config.yaml
train_examples: 195000
image_size: 48
activation: "mish"
widths: [48, 96, 96]
block: "basic"
attention: false
init: "torch_default"
residual_init: "zero_last"
lr: 0.0023
beta2: 0.999
steps: 12000
final_lr_fraction: 0
warmup_steps: 600
Rows from block 9 of a small segmentation model, named by matrix and row number. Rows with one number belong to one channel. Each number is 128 + 32 x the weight over its row's rms, rounded and kept within 0 to 255. All counts start at 0. Numbers have three digits each.
After each channel's rows are labels from the 100 images, of 14848, where the channel reaches its highest value: "strongest on" is what is common among them. Only what is clearly more common there than usual is listed. The data: rendered scenes of toy objects such as cars, trees, mugs and chairs. In brackets: how many of the 100, against the usual share in percent.
# convs0: first 3x3 conv (model.decb.0.1.convs.0.weight, 96x96x3x3, each kernel summed), inputs 0-95
# convs1: second 3x3 conv (model.decb.0.1.convs.1.weight, 96x96x3x3, transposed, each kernel summed), outputs 0-95

convs0.51:129104120181127127159105148094120142092160118170076154103146087125076120043054108139139132131113112113129137115153116096106132079140111131109156159047111095128145119135038096163088135093076102123148131118139134110118093050086094120120044148085109100159079129131139134119104136105101128060
convs1.51:167135119113149144112088164104155131125086163145144153154120107118112135155164132128153091108170108147113082128132141170160069153091169128124145085152085141163103119098159141038160141152122203028167148096143160142136199124139135094101146072148135144129188105068107144097074112100130104173
strongest on: duck (99 vs 6.5); largest object: duck (67 vs 3.2)

convs0.70:084107119096107177066099136139091114086111135096197140112101154078115115098148152123128134070101120126112105089125089093110098085102096167179186145128107150096082096152139071152113143103132072112153067113117108170126157124112058134121117170090102096053146136076095098137123173144134085175
convs1.70:113126158172092107166131104129094120073108116104097106078148116111149103122160135138122122129094131099134134145134085090114114103127162100077092119138128091100167075135143108078081129098135059153169069150155151129115090141131130046071086131155049185071080109174123131084194143157138160101
strongest on: teapot (74 vs 6.4); largest object: teapot (50 vs 3.4)

convs0.64:131135101134113099143104115110116134163173128129167116137132114141098102153063184066109113050112141145139085157123147123152109137086169115162146058096083101075138099110144095138106125131107107143112072149103117138046069117095125075156160125066078154137180097127103101147083137108045112100
convs1.64:133085105114035089123145123155122148119126164116103078099192121091122083189152092145120151103149132055105128136109095153109155133090129037081080156151120077149095145093064101075105117084078133128156164144122098082129141158127106145151083083138100122091067152144136143133133100125144128133
strongest on: dumbbell (60 vs 6.5); largest object: dumbbell (39 vs 3); ladder (25 vs 6.8)

convs0.18:067172146168100128055096088109196083159116088150119124161115146139095154104087159072120076112099122121157088138160111104128120102154131120138116122121141149127160073167125071190123136153112121095085135170141145133114079009159156132080133091129150120103110137099100118087124069155115128102
convs1.18:123096129125107108164150125130114142125227104078127117060096101093112122103109121190147124153119117158086194102109078111112116153121125133107149132046137111097090156093102131128064081118108069172144121139157109148118164200096111168170104162102177095107125093168141117158143185089133160147
strongest on: dumbbell (66 vs 6.5); largest object: dumbbell (34 vs 3)

convs0.90:192162112140091148122123082134052166116125123128165111065109078134126142095062102112134131104122096092134115134154090101095118096106158114135174152126152142133086145145142096121103147126073117123128103082164106140162132081143094122078137143114167090129108155144134113142040081139145008183
convs1.90:120124123143096144120125141163199124149156141095052099128139169133163121127160156132126124148158160100092128062113190102156097169133069119112137088134064113082135076153075107097110144116165150136115112138097184114077112153151130076134114129129129167174079098181135107086201124091167186089
strongest on: teapot (53 vs 6.4); largest object: teapot (38 vs 3.4)

convs0.45:094116124078161137051078135074114129116122131176203094107096094165092148116137154122125101115153084104139172124084122079154114136147143065141132081144133082105142079094100143128058129109111144069133139116143143177082144089081125086090137067124084118099124085097071160095109109121136132177
convs1.45:105114125091122143122194163162133063143164084124099158129127133071157142101090149074122119119051096106111116119152150148076149122074089123056090124115115134135085101105112120134139151127130114177146071055087079162098091122135069111108109155137160143105109141192121118138125153128116064056
strongest on: ladder (63 vs 6.8); flower (36 vs 6.6); largest object: ladder (27 vs 2.3)

convs0.54:075131135180086120079114076090108082121129108156130102095087106107134183141071131129137117112112122099125132117112116183138086113114080081078159137098137162187079105118059135122096175172136132140138111132067063087133068121071161147142146123074137156157081081092090123155097141110125139082
convs1.54:104102107160197097171103145098149145102129146165148065054127148199051158128118140119111116156132099119119151108067119126148159103123106121153126120191131168098170106184100122099145152172095107086168139161157121138067153119127182134115161142099147077148144106043115116101084112159157120163
strongest on: duck (92 vs 6.5); largest object: duck (67 vs 3.2)

convs0.32:102191121100122136101058144099102168156136101116123138135151088155160146137132133111157101101081124149087114072149144078151064097125086102117136057159165137131085154108169128093109111084143118094070111180148124133087124121151128029156171128048138104111107134107119135146139073162142067115
convs1.32:084110148094126118082183081129121139143189082120078142137092171088104117140139171105102127035138095100109064117103113202093127087128119136127107173115077075141131153122114123107115128087104098096086174114113086149095167143133125089171141134147216102140147156153077142117133109106153114079
strongest on: count: three (63 vs 32.9); lamp (38 vs 6); flower (32 vs 6.6); trophy (32 vs 6.7)

convs0.20:078119094144093176074067155106084181161114128125111058116134127120129145207078107134095089099129178115073102098119159116124109079105126143107198075134115181117106122142127120178094105129143138132114142148076105160094120055141102115124104095132071091115110124091108117176086152122151075100
convs1.20:157085120106121131156184127165148086098127135136097143094116208098068123109177165150118104099133110144091139104174168089161146082069190100126165185098081101160120140099114085131113095081146101119062067141145120171116145166175123129135113143118075179140163105142110082091123128095151119172
strongest on: dumbbell (84 vs 6.5); largest object: dumbbell (52 vs 3); arch (25 vs 6.6)

convs0.57:164118103072150121109114116107068087129138086127089134130108137101119107094104101134117144097067126119104126116117089094070101072100128071091160119074088118107116094106125060160093110107080076099138134095126080132068166114115045096118101100109120113148125109069124114071097117094071138072
convs1.57:102140139143154154124094135145171127154172163128187109140170134113098159082064158172166127181115166151162150148113171109168059144086162133137167078145146183121139180140106171106105182147107158145070186133150164094120112151079172196171158134139130130103115123145127117108155141092194109162
strongest on: ice cream (32 vs 6.7); flower (31 vs 6.6); robot (25 vs 6.4)

convs0.36:091110134106095142139122146094126105122065109094077114108153064101144138146168136120050091113165055124123109171133165160169115120104055091089157040128098139139081119083136118129119136115074110177088154067091141132124137146122041091094138126074120126146137115087114113145118110151158130127
convs1.36:161189147118161102207118095130158138100148092147161115121107110113125069110107121113120109142129116099112145118125109124140076071095127143092136233115158110126144093194122131168110106095169133124069130144136105194130175133183134105095152110171168125185162136115167063167123070124083121101
strongest on: umbrella (56 vs 6.4); flower (31 vs 6.6); largest object: umbrella (30 vs 3.1)

convs0.95:101120149149109103156088107108150130135098083092158139108125107109106123128178145161132071083130115136088102104096103100097140110096112079152157099129074156110097158064145140101115153118069130113073094086131087123141092158100136160070125129060062159049137127155099125153103078111044108076
convs1.95:151127106108090125114157147135123148155134089164106130126102093049132107083099128155137114070143140143088194178094161151080096063136132143116087177172107142087165131084055132098144185136143140058132078174142148137083150158121124067111140142157165083129125139121151140124107141151048165130
strongest on: car (89 vs 6.4); largest object: car (86 vs 3.6)

convs0.30:146111137134135108077148119107128142048179126149104069139139120159144078116161148118110150091098089082120076125089102141089109099130119112130152086110180163116103140109093120158151150102004156124102109076185093139137135091011121148145086157113136107109111113131097124122105100108113138135
convs1.30:137173122160151154200089124134136109098076139139107077087110102161161146166138081155153119110101052119175178066140085125102159096091152160146118118104123091130144105114188117114122102151220118112153127138111141109150117102152160097110094097131061113041113110142118124082064113095128146110
strongest on: ice cream (66 vs 6.7); largest object: ice cream (42 vs 2.9); tree (30 vs 6.4)

convs0.61:083136085160149166093079162075186127093129135132113149149108144143141094079136139131146090124120096115136124094103136029177166116125089157057141087118108135080132122102165145109157132116071043128141124128121144072110139131076062135104142181049068149114130131129128084120121123107138133120
convs1.61:117114164114141105136149177132163143105143127153077127133095120133147104101111170162162103148149073108118144143131113127075042091087145063087101145113115158113076107165105099154126097153127082146146126169105040154072117140173187135129106108114131150186105161162149170088183187084120105088
strongest on: umbrella (60 vs 6.4); largest object: umbrella (36 vs 3.1)

convs0.76:111131130125095154102115089135082119092050102099113152105147120094111140040118105150144093149093090162107091076183072086131113115086124108054131114131094120141139093152099081095109101105074122074107153086163083042082073091141103143141126139114103109124081117144147175138116126106144126146
convs1.76:116107117163170129154068144109081123106127182105125099156087166156106167149177158114134111141220078083112153078064164163133151141169087122141094138102113170162129143143127104158112104173131125135169184126137106198134133118097145183086125126150134168099123131094096064143068140148158127068
strongest on: dumbbell (49 vs 6.5); barrel (44 vs 6.2); largest object: barrel (39 vs 4.6); largest object: dumbbell (33 vs 3)

convs0.82:102095153168073150076104103131106141143090123136130077080090128132122117055096118154114093132118090125123129167148121158107090119154185144146161169105068073089116065118077155103079088179124124095102115106156141135125136075135127168155182154065109116119039130079144131110089148097138130163
convs1.82:117121100151222097132116096105145108125054134116083176125136123106109129169155079149113140164172080116136136127130111151155146140153126107106127095106090137094131091148150101141099131151102149100200146149122081100125161059115067090118153085095132166127204129043097077105107132168163116081
strongest on: duck (100 vs 6.5); largest object: duck (73 vs 3.2)

convs0.13:118128151124166198171030111086148106119091135021123121142099108110100166154133096104110111117103100178122121108133157133100124114096125090127125108071074148105090142124131122127096125126091133090054073144095102126113148106062121063082095119091157120081135142143111104106126095139099096084
convs1.13:161110121221126104069161144096087120161066154105095110145166130112142167136158157130083113127147144148139050168127132099140153121103138145090191158156125109146165169126141145150194107142122161123105119108113090054164114103138182127104100134161172147127171085170139197098105172106086125093
strongest on: chair (50 vs 6.4)

convs0.77:132136088167138147154103105093161107146140124108187169135148086074090144086141128085113082115139141095101074074114078097121126115126097125057152213086114131136099107123122119138116134155143125060153030131139125108110077107065135170131096137100127124164093165131114135073160124126061133087
convs1.77:061121181098179126128098198146101083149124127113142145147097155146128097151125086122099137130140126159130133157153156166110062095123105098122107088181165153156163101129135099078130150172125132115116079136111133106092143150169155038091147067160086130177128072070113149107078092081133143179
strongest on: duck (65 vs 6.5); largest object: duck (38 vs 3.2)

convs0.87:147210145155113131095182125121082132093135127149152136091103138134103169184119141128137049126120119081134101124156102148063123101124095102186178081088139114124147095127089116117125187120016136129125139122153132096101112098051115091162156122048143084153106120089127138128104103120139136144
convs1.87:135089118126187116176103144124091178093094131143124148097159098150171099073113086167077076096134099145114136127129151120136082104137149117050135151155176116092151132114162146080123091183210150080166117099115152106116144123174123173065130153114097120124111139118149091124091116090171071060
strongest on: dumbbell (79 vs 6.5); largest object: dumbbell (47 vs 3)

convs0.46:148125177195081053082118139061126164101155092137127137095127102100087126107100117158131146113093134134114134101103102088041098073134150125092144119167119150127125072095159093108113149181146191076097115160124126073076095107104161069139144128142138104126114097078097072115142139123161144090
convs1.46:137104103100183134177106078181136133043101085099151130136120128108114091161137098087173081133065080101136127132145138145125153133094142108114112131164137078162097119127136098205119079078133073157172119123160112179083148167168093133105099111133121112154185121153125180080111141129059128164
strongest on: chair (55 vs 6.4)

convs0.38:061144090171092093161137145174145114101117055119118070103151107111102109117099135128092122062157116078105169152126134130112121080161103073098134041103137131030146123149139107118174111132072138096120128091092134112118070096154073144149104118101117075100096103118098148100113136103091141120
convs1.38:168132196115133120130111120156057092094107037099153137121099120127095105110137138126105113117137119105128131127137118109122129119074110195122083181168218097150097061087101131139121143126143149153092104112154100116185172129161139183091154091139156174083139161074124095110140066160090122150
strongest on: umbrella (91 vs 6.4); largest object: umbrella (28 vs 3.1)

convs0.33:119148084153094134028144100115152153028112120136131097092094129120130095117099137045122054128079095141139099073147141172106135103132120148176146111120135140119159135135073124110102061146145094130122102140147093130155158071068076134074144121100120091116116105151151103116079145114082131121
convs1.33:138112127131149086099150107124124116028128092138170084088134114141115157066140144128169104154148121140116148073111091130126172094110107090083090137123118118142133146147211145139143090141116057130158131112085109183139090101141087168109113144139122186144076210127153170130110214132091101137
strongest on: tree (55 vs 6.4); pine (46 vs 6.3); largest object: tree (42 vs 4); largest object: pine (35 vs 3.7)

convs0.69:066068119107119165133139147069095125131143100138126105093085130125120119077161074146144111110126127100163117094102122072130091143100138113091165049111118107043136106152159147144148145102111123085097144093181149126135102131102096134127140188066119092069114097133112095153142084052080079170
convs1.69:113133084168108122095172116142102129108100127155137140116170157156126083136068092165086107078120144086140179101082147136133159082153148129095123139132169093093081143143049084149149113115173106141180111141079137169163127120149115093157068202168121121069104129154143127145105105163084149044
strongest on: mushroom (100 vs 6.8); largest object: mushroom (95 vs 4.2)

convs0.53:119177117146088050136103096141127155144164091070157101092159116112088176142133120145111176108123101108073160086151069096097119056092115108165135098124092158153118042165140087137124097132073159155148112164121123157120173091092042126158106085119137112142133145086163136085129149138138151125
convs1.53:086106085129128144102158144163072071100078100119066161114129127158092100140164150042157072085104126098138098209146140167100102081126129154114069122171141108125133110091123089116132153092155134131097119050163155065120111108161150089086088117150121141108156120150114095131093088095096141131
strongest on: trophy (43 vs 6.7)

convs0.6:138109140174111122147149115138097110145140050115096088121110110126126119164081130127058139109133131115036156114091088098157134057098141145109128136128139091093140157140110077123122120135115038162100102169184159129123176068128114184153091134096106087174073104090135086093116123137084083128
convs1.6:094119110101162129099106151115154175150095147146138170143148157151112127062111080127184123115086059192180106145159163118109119152160131150099165119100131136134122123141132171171148144132145203122128142103068083145215042141154099087119177113158101174118170157159136111114080092135145158129
strongest on: trophy (28 vs 6.7); dog (25 vs 6.2)

convs0.72:083145016162144152163096162097147082175136098125099136127118101143119140156089109124150101096150110132066102156129132098111068102099068139146139129089144059070154118127083103086107128169144102077063134119140150170104184127128122136175069128111145123113129170160078110136131085124111086124
convs1.72:169108121130182131152137114127081114107133194139140114100142159136162090110099167117072193154113121185165129104042119061152215087130108080120109091154113114100169130153147104170135103124139088141109127156144138085109115119147140064067173150089147136135115126053144152140099101165112115157
strongest on: snowman (65 vs 6.9); count: three (61 vs 32.9); largest object: snowman (57 vs 4.2)

convs0.91:125155132095102115090115143076041129103168118093135111107147126109117122076172129128075109138075107116130077153069079087111070126118131136105145086146084119170115127111044139138087101125147120093079141101130090133147104098101139110087113052125100159110100080059125134068105100089173137127
convs1.91:161160199092132152137144098072112182143164143099103180115061141155131138157133099115151200097049109139115146126086116158032168133121148114075106145094082125118129130089190121131128119132119072172122099116092124126113114162166163179135140127106134094181185159079106128128125116144111113111
strongest on: chair (80 vs 6.4); largest object: chair (49 vs 2.7)

convs0.68:146075105097133105140046173061200122144137122122134118118153139084088114075143111106138111122096107113115076059091113068126114104086098133112161098103117154160144129116169112114097155086143168127075112109174137127115093113107087163094102153028147160105164118123066098117124117114139073117
convs1.68:123194136134104133109168141121134122156157111148129116081132121135150110107064141125161137117116149152144154085149161133173085083100088166126183094114145118104079122147049156080152143111161150187117119141101138097148172218126121129159143094105101111139031137201128137137207098145135164135
strongest on: teapot (100 vs 6.4); largest object: teapot (83 vs 3.4)

convs0.2:129121151161140153096140151048130083092141063123160151115074103137127142132082120069130052092109136104115051179146106107150145117098151111125125097121146116175124083117124159182098128027126130120119144085134147121146098092138129105138136092159106112139129147075045123110201113120144081118
convs1.2:123115119121081111190110144144135154177109140125140057127150111125131102097107146131092144122106088162136199029130119118084124127169083099118138111160110114067119124103082130068146143199183135147146158165102129144094111151082109115112075121123089119111092140153199163149079164134074177136
strongest on: bottle (97 vs 6.5); largest object: bottle (65 vs 3.3)

convs0.27:089129124126093147087111091108111097115088133112069116100103147126092155153123087100119088114101090116155136112055124107070125126130150083098142113080072156104093078073149113182119095029103132068110105126126118130068115079137126069084119134085164179102170132124077122113121128152140086103
convs1.27:137143139114178089087164136128118098063125106077153127116160107123143160111125130144145077091107098082121139106133112112122104117069096177135130125165159128191145143085119208143163109136168149153114096131101107100147144173135090052140106073217102091122082141164098096141118101155090204099
strongest on: car (50 vs 6.4); candle (36 vs 6.6); largest object: car (36 vs 3.6)

convs0.39:175107155119108142100083071100090144073119118119140141097097133134110116096154198155146117108112060158109102112099079062123095120100089125127141067093097145082133137107154111061108158117104084117078130128134115122115140143094101140099139167076014114106130113109147142148104128126127037133
convs1.39:044119103140115138189157164151085135090130123150134137104116173130161099116107149166077130111138115128120150125156096114157165119106183082118088177125131124110091127109078139187099091095186082154158139106115148056141161155168095206081110178161153132146088156165135122160176137132121196120
strongest on: ladder (58 vs 6.8); hammer (34 vs 6.1)

convs0.80:114145113164131179152118125097147177014107133147097067131076110141149123160122117122144055094131074079129165114119095128149111086140163124126131082073166117154106099133055096117101107162130127100123096180127126132104066116125114111110098167129137067072125119119183115145071156147176130122
convs1.80:121159118143119092070133185101129061196122092090141108087177138102121135135116083132114202126113167123113095101120137138105117150096072154107105150150106126108130110091190118103184152074111156154104107098127042101128155100123147128119133142155194191180109141097075143111175154153088158151
strongest on: teapot (28 vs 6.4); ice cream (25 vs 6.7)

convs0.56:143122127138131092136081085102129105136097121135128070120143119160104160082127085192135133107064131110112125060169024155105132100076135059098160127077112084054108153128118137133060151126121091122084121103102111119146119133114144119089063097105120179093077121133172112134107138083126106113
convs1.56:136085148174149117150158154153122128089154120092097155144128116119129092166109085084155080120132140108116098174117047145126170091164152146160097147132169043130106172109165108139079111103123114065145136095197091114100134108110184126146109176109134097125086148162094139197163060158151113171
strongest on: arch (57 vs 6.6); table (34 vs 6.8)

convs0.21:072156094162113194146111055117132099115159115103119110157118134139095112112119166104086087092124129114117093086087043076136093095110088067164159160157152149139111134088087087102119089161159105136115104156064109082130103100156158115175106130151082118133113096119132111119156173125115075051
convs1.21:084142151124164142095134150138085118132121109123112123103078149126125075177113156048101149091144069104121136088151031179117121123113151164096065090131128113161096063099191134122098092088107096126167111099160157186151143102108120159068158118115101121113130141073110093116107080142114178140
strongest on: dog (97 vs 6.2); largest object: dog (49 vs 2.4)

convs0.24:080125156092065166086074130072146134122102119204096144107126108141126145101075166103122090113128118132169113105121102156120079117120113093111090111122137099095166076136127125107126151079071062108126181087091144106066117105109080197186099085070132181120129128092110137175126108131147110116
convs1.24:149121084158179078137066142148124131090137088108165136117110159117151074139153116075073056075095066136132134150108079146084132133104116131111084117130110092125111095074161141193117096141132101184155106121106152098119108096138135164082051135153061106100104121107112143099072169121120156166
strongest on: dumbbell (50 vs 6.5); largest object: dumbbell (27 vs 3); flower (26 vs 6.6)

convs0.26:117155124136152144124131106088064112061164111136120122136115191140099123043094152102143137139080111148122139131126110108138092081118094104044161143145114123170132141132068110088163093059104083132123086115091104110083119083100135116153127158124104131145046121080124108139111105056103140059
convs1.26:063115115126143149104115119158164148134123087113144169145162166176135098150158137191148123100158090102059142102156105162084078094181132141125075106095112133165074106186148141141132126120157149068070122142126051140123155148165169174078088122140150127112129083084161098135146118096152192091
strongest on: count: three (60 vs 32.9); hammer (57 vs 6.1); trophy (34 vs 6.7)

convs0.78:137136090101148143076117073099091117145125081092087089156054064111140134116088105124123161128091148137125084012135140164173113125161087103128108113113078143066112094136085116121127092135108142120061114105078088100119129120148137134124145182111119121129082111117151126102070102075116099179
convs1.78:155096120081137133096070152111174114164083133173076126185116168111094141119162152135164149129195065064155107110109087187129096148146122102155166130136107097150097083141134062111164177196092065158152130117142103127104141111114175128137157065142157152118129119149134155153120149154114071086
strongest on: dog (68 vs 6.2); largest object: dog (36 vs 2.4); duck (29 vs 6.5)

convs0.5:077087171114112131167126113067080126129141111108129111120176132084131085098144162103100135116116137045126109101116113045083085121119108121115134072167120115082119073140121116159169166132110116101134127167173114042121129140112117106150147143072159125098081046102095105150154088102070122155
convs1.5:135124092135090134070147120126105134114106098150193125105114113175136138062101146110114101107111109109111101107126131157085197106130136087106101175101182097121076122135112169103140098156120105127150143118075133185144093060137088117094093117186126180081151150048099168092133111184057128096
strongest on: mushroom (100 vs 6.8); largest object: mushroom (78 vs 4.2)

convs0.25:111115124141143131215119081113131101116175114107195093150095125181099149152117090097038107098136141185096147113119087134147099047131152112116104127082149123127125123110095072092113185157081099151094121126106105166113108054100171180117120168077131124129155102122135117148094150166117148172
convs1.25:163137120126104126054148114170116153100099137148113093078154136139141085118056099116150132165064081033153133160140142148084159186116086123123140092157111145127167094075110150100154107162153166116147134103110129109126166140118112073093114106164120142090123163184064096090147108088128103060
strongest on: chair (38 vs 6.4); flower (27 vs 6.6)

convs0.16:105117109112204110183119098085167109127086072142109159092148098109109131119098097133106062086118131126104120143131136050084129110122077084159149077112124127123094157084109104113107146146110103139101045105068142136133155106110097139121106096042101143131121121127056092121134111137051109091
convs1.16:148138157122070138124121136129087094142133078113123121112099089102103130103168089135106122058110110107111095179164098185069125090112098122107077184155189120088155145124177110096101093114126118145118068145231127104131090095176132171137119134183128122143132120169147127106079129150043131139
strongest on: umbrella (52 vs 6.4); largest object: umbrella (42 vs 3.1); airplane (38 vs 6.6)

convs0.7:128124098141155132170155109108088074153095151095154107127164116114102115156099152123100132103115114128127173125138111129110098143116088102151139103096105105126116104130070096111156106074111143097119133060024108198089072104115100104066130125106043142130115149108143061095078134048090133144
convs1.7:124116151132080122119103139160140135089084123106125088164147131112162087074156129063097097082181126133149122116152134112113150106073186126140155151118115092146138181133146153143141127107127054093168119080200134064188119106100150124137087115137161123093082120188148219097097113176092144150
strongest on: count: three (63 vs 32.9); tree (46 vs 6.4); largest object: tree (43 vs 4); hammer (26 vs 6.1)

convs0.65:160131123104081175072078151133076135160042139152143116096097112150105092105139139115131141120103055117125104153122053127129100128108162148119185116121114118132086072130087126132074115101123075114089144138130142156130168079147108129108117078117098124133054136047088206105138111085140148110
convs1.65:089122107120104139088173107094142126157099136106118190121133147105140150124165158129097141097101079075146072136147072164049167146121144124104123107108091129129151043122179127125138058134085131173175122122085135075131104071132061084119111106113132125135176134122071051091126146113150102133
strongest on: mug (75 vs 6.6); largest object: mug (66 vs 3.9); sofa (29 vs 6.6); largest object: sofa (25 vs 4.1)

convs0.55:118123099138157121154100141108161147107163092147155069097138106194111137146115058145133112117160049084129155108158084157143074096134065160087099098083167091110088136168117133165121106152109099149120191124153126144114073113131074138150068170115095109075095087115150088155129167180156109160
convs1.55:119112157154107112128125154188076106072118096039101157144083162090137125160125157083129108131112118200086129094068153063141141130112158136094107151176107142118130101061170081165084094114137108115083080099145071136113167103152148076091106114118116165113139098124108104126112131076110125070
strongest on: count: three (73 vs 32.9); barrel (54 vs 6.2); largest object: barrel (49 vs 4.6)

convs0.92:123136180155120120108134170131149133135124120164127102095128124139080093068139164083131094126110125098152053139144100076025054131112103078167099106097130118089112101145101146156157136176099140100106151117175149161130160126104109134082090093154130107091061092066087132107113117100067114091
convs1.92:091129146059130139111141144156096144123158096109142170107103101160103110140051089145107145100113115135117118122151112140048231118164130188122105103164136127118138147129118129119106095127143101179217101148107094120100109130131083071099128113136030122120179129070131109122112071100144123146
strongest on: ladder (54 vs 6.8); sofa (35 vs 6.6)

convs0.83:057137060133188150113016129072115121074130142058128140120116144097138139162094098115101098133080127121122148130093120068139070134110115118161164141112110137100077140114062136144102079067163102116094117136108127138137113121094150123114095063059099139130153112108145078111134113113132097116
convs1.83:114107226168068160098209108102121146110159151086117170129125173134146147131098138158087123160074185125111114136147145151137099116115160126126122106133141170116163136148149131120100090161033118075100073118171104133084169127142146087197150153109128102180112163115095121100169106123154139088
strongest on: trophy (88 vs 6.7); largest object: trophy (48 vs 3.3)

convs0.88:099104033107152165150110093097132093153116086041113140144100115130130151136126095064048150105103138128134085120081115149161106127076096077146156115094117071129140110100092133120169113124170077113119098108086109101117100096184130123121147139112095115123137111135121022089124164094117154137
convs1.88:108116174199119122098168189105114151140099134039104107111140150091084133108070161095076126118203111127124109098137107098145108127116180168124079138176113137130139138115098154107143091107099147111144068116154124115139150141090128103105135104117052135110086098154149203145153115219123132162
strongest on: dog (99 vs 6.2); largest object: dog (46 vs 2.4)

convs0.0:082094130122129123148070120153124124076131094133117116086136155107128091074204122142133123121119079112146119064149122137103091125132156099062150036103157117104126102115153147112132145095070108133152156087229105104136145144075113081148078121121171145112099100117098104147140093096066101080
convs1.0:123112141139141110132146120107106156130135125143106106110125097150105137121097090114082123108119132132099155057115034092084182122180172140104086154115177088117083094136086125111144093133134116116142116119071115106145089139031056123101059129175131102096196099121135137170101118178076161143
strongest on: mushroom (100 vs 6.8); largest object: mushroom (94 vs 4.2)

convs0.48:119116091204037154090117141078113094144135086104109126108149114060135162088063077147101116144142127135167116141128061121112115077146117113103145122135124081136118094098096108187086077102097091068122115114090094147079117128136092131174046094117129170105142124084107148099151110123139130125
convs1.48:067097126145179106145146097170133130071125082110068123101105131139126112137149139120132075119093139107098092109133139167084189157084119105135097141122147071134161110064205106108084049095136130196151141128157108097109136134137117131088090136163075131117084082070125134068117115178120143161
strongest on: mug (36 vs 6.6); duck (28 vs 6.5)

convs0.11:095110120195133179092129155114113142159154099113123102123137104103066121097134137130057174106169068101080118151092081132118108125144144133106143123088167116105082132092124130096103105167146148089106128116086095141141180039091114180188153116086150104090078107062071146120094119161135087136
convs1.11:137139120108158089106120104135145113144114090126132108086187138157155122109108149134135113153063105160143130108183203109149078117108141096162139129108182113134143130176119167175129150078145102179119083111124222125143085167172041089101078102174101175113121104147135073132195140134132124117
strongest on: tree (57 vs 6.4); largest object: tree (49 vs 4); mushroom (34 vs 6.8); largest object: mushroom (25 vs 4.2)

convs0.10:137078119126147130098130101118081131092134142092093103101095092161111098072112130098085111139143079118134152100106065113127124129150103148135182142112169110131076042106144094121125130137102088102073082061121162130079080107024114070114174119099112071145145119111088107074119137121141142118
convs1.10:097169101115100136146103168077139135156133110139136141115106122082129109145133082082113117099123130163144145129111199184161093094099069099115123134118166115132191123141033122150080152147162210170081108127147140102091138190190148119140123145112149162161114112163131113134191064093138088157
strongest on: teapot (58 vs 6.4); snowman (38 vs 6.9); largest object: teapot (35 vs 3.4); largest object: snowman (31 vs 4.2)

convs0.73:118132114124183086186095160060188126093162072130114077144144118151122147084116148080093107083130137150112145071093155125148123089136108149161141139112131187081135138129082124149091144094091119077118115129094130085071113104076128077088105171132163118150108148131121053185156160150112103068
convs1.73:136138095144087070100128130143135118112074150144081116149163131084118110144142122112095144144090092060081108140132079090113121103127121082161105115156111059104113080050154117137107064097136137168169185146137129091132124098111101099150132147122054149127122095062121113053150159062156169135
strongest on: teapot (40 vs 6.4); ice cream (38 vs 6.7); largest object: ice cream (27 vs 2.9); largest object: teapot (26 vs 3.4)

convs0.66:097144144135085150086066118156069132162131096064130125109113125091087141129084045093080115125121107109099101125154093107113119082137079142158144136124132154150071097088141132168143156117140085142105157159113146129148144108146127129141072125120123097078085128078089122125161142175094008177
convs1.66:145129141131162105122185133167120089095099114107123110078128150153189068113146188124139087096129114145109125117147169074138117100135110082087059086133124152105169120094126077117101071132175077101110108103142115111131147158187104060129110100160103216133156097146165116105140083077142181111
strongest on: trophy (53 vs 6.7); largest object: trophy (44 vs 3.3); teapot (39 vs 6.4)

convs0.74:101103137129106138144054139102131091108132073100099110100117133062075120109136116150103122059128113084107126062083129140077099032061137108131157072106121148121102102108131076189112110140142145106089097143147053115150139078113088182110089126116118135063106133116129113161116113132100123149
convs1.74:106167111128101113115162060102084169171139135166157149163165111142155174112097138060135166156121153142173136202153112124165146179158122140176137112163145153083143132139127196118171174141088124127140125136126182101127103191118153101085198106095107077169098103150127104107176118110180082118
strongest on: tree (36 vs 6.4); largest object: tree (29 vs 4)

convs0.4:143116039125127144127122204085111099141180098144159073105084117077128174127081063143071118151113136181161123076182148147141098119125138068130176143197113124106129117145100150105110117076143098129086131106117117107172115128102114143104112054150148125168119113061135078106121147137096119101
convs1.4:114142229088132133186111149125055101163115117076127136061134115075060127104119124161072140113129155173085119143112127163104146129111152152105077104052116107113092087113143138153118077087125156137147117097164137110145111126088117172113153197077138098128102151078102153118118124102117120182
strongest on: bottle (100 vs 6.5); largest object: bottle (68 vs 3.3)

convs0.19:155067155178051136130115111068098136139167105119141114148108127104131149151113173144135080137128093174102090133182107145113050116158121083120187100167085078192095149107141127103089139109084131139093135118162128117130023125128112105181121132106170152116151165110112089150140159114127072158
convs1.19:090121116091122115147125150154075151140110130170093135081076083095121115111092149138127122037189084157142120099094123107187154158190153131102164098101078082137082130114106108091146101107171113118104126154077103105131152091138101163072133112124159056120092140126097079115086085138156089071
strongest on: bottle (92 vs 6.5); largest object: bottle (65 vs 3.3)

convs0.37:140153187077106119103117105051094099154140132124118133152176098145140130100080189103104114088153161111108069078126134115122107125099117093148136102092112156143134068092100107085099110181064138077089185095064129066119055148101124147093102143112129133084134137091109173098127094086129138119
convs1.37:108162099119181098126139134122128123104076081157114127125109162107118076186131118141116129089155073113138122090141041101077160137108122129134136150155118061169160066110199127097118099107183113111178142075182141159175155128146114134139074113176090180151158076109098159124131107109151156170
strongest on: dog (57 vs 6.2); largest object: dog (35 vs 2.4)

convs0.22:107113094199113123109125136061134100083089049122139128106120083147137161117086116126135115068098090095105101176174098105105113087115159115079168176174129118122103117124110100162094197072198104100091120121077131094165111112095106145079095098137145070102130110113083088096154110146116125111
convs1.22:166112170132175093130098113166123177118155161079134065112068143170187120138122144096063159169159178138100114027094102141169133132095148098117138080072119132141132127105156071138141094162067150148150119163151074142112117125153169145175105143122102119138157099049160129125136107127132133143
strongest on: arch (43 vs 6.6); robot (41 vs 6.4); largest object: arch (33 vs 4.2)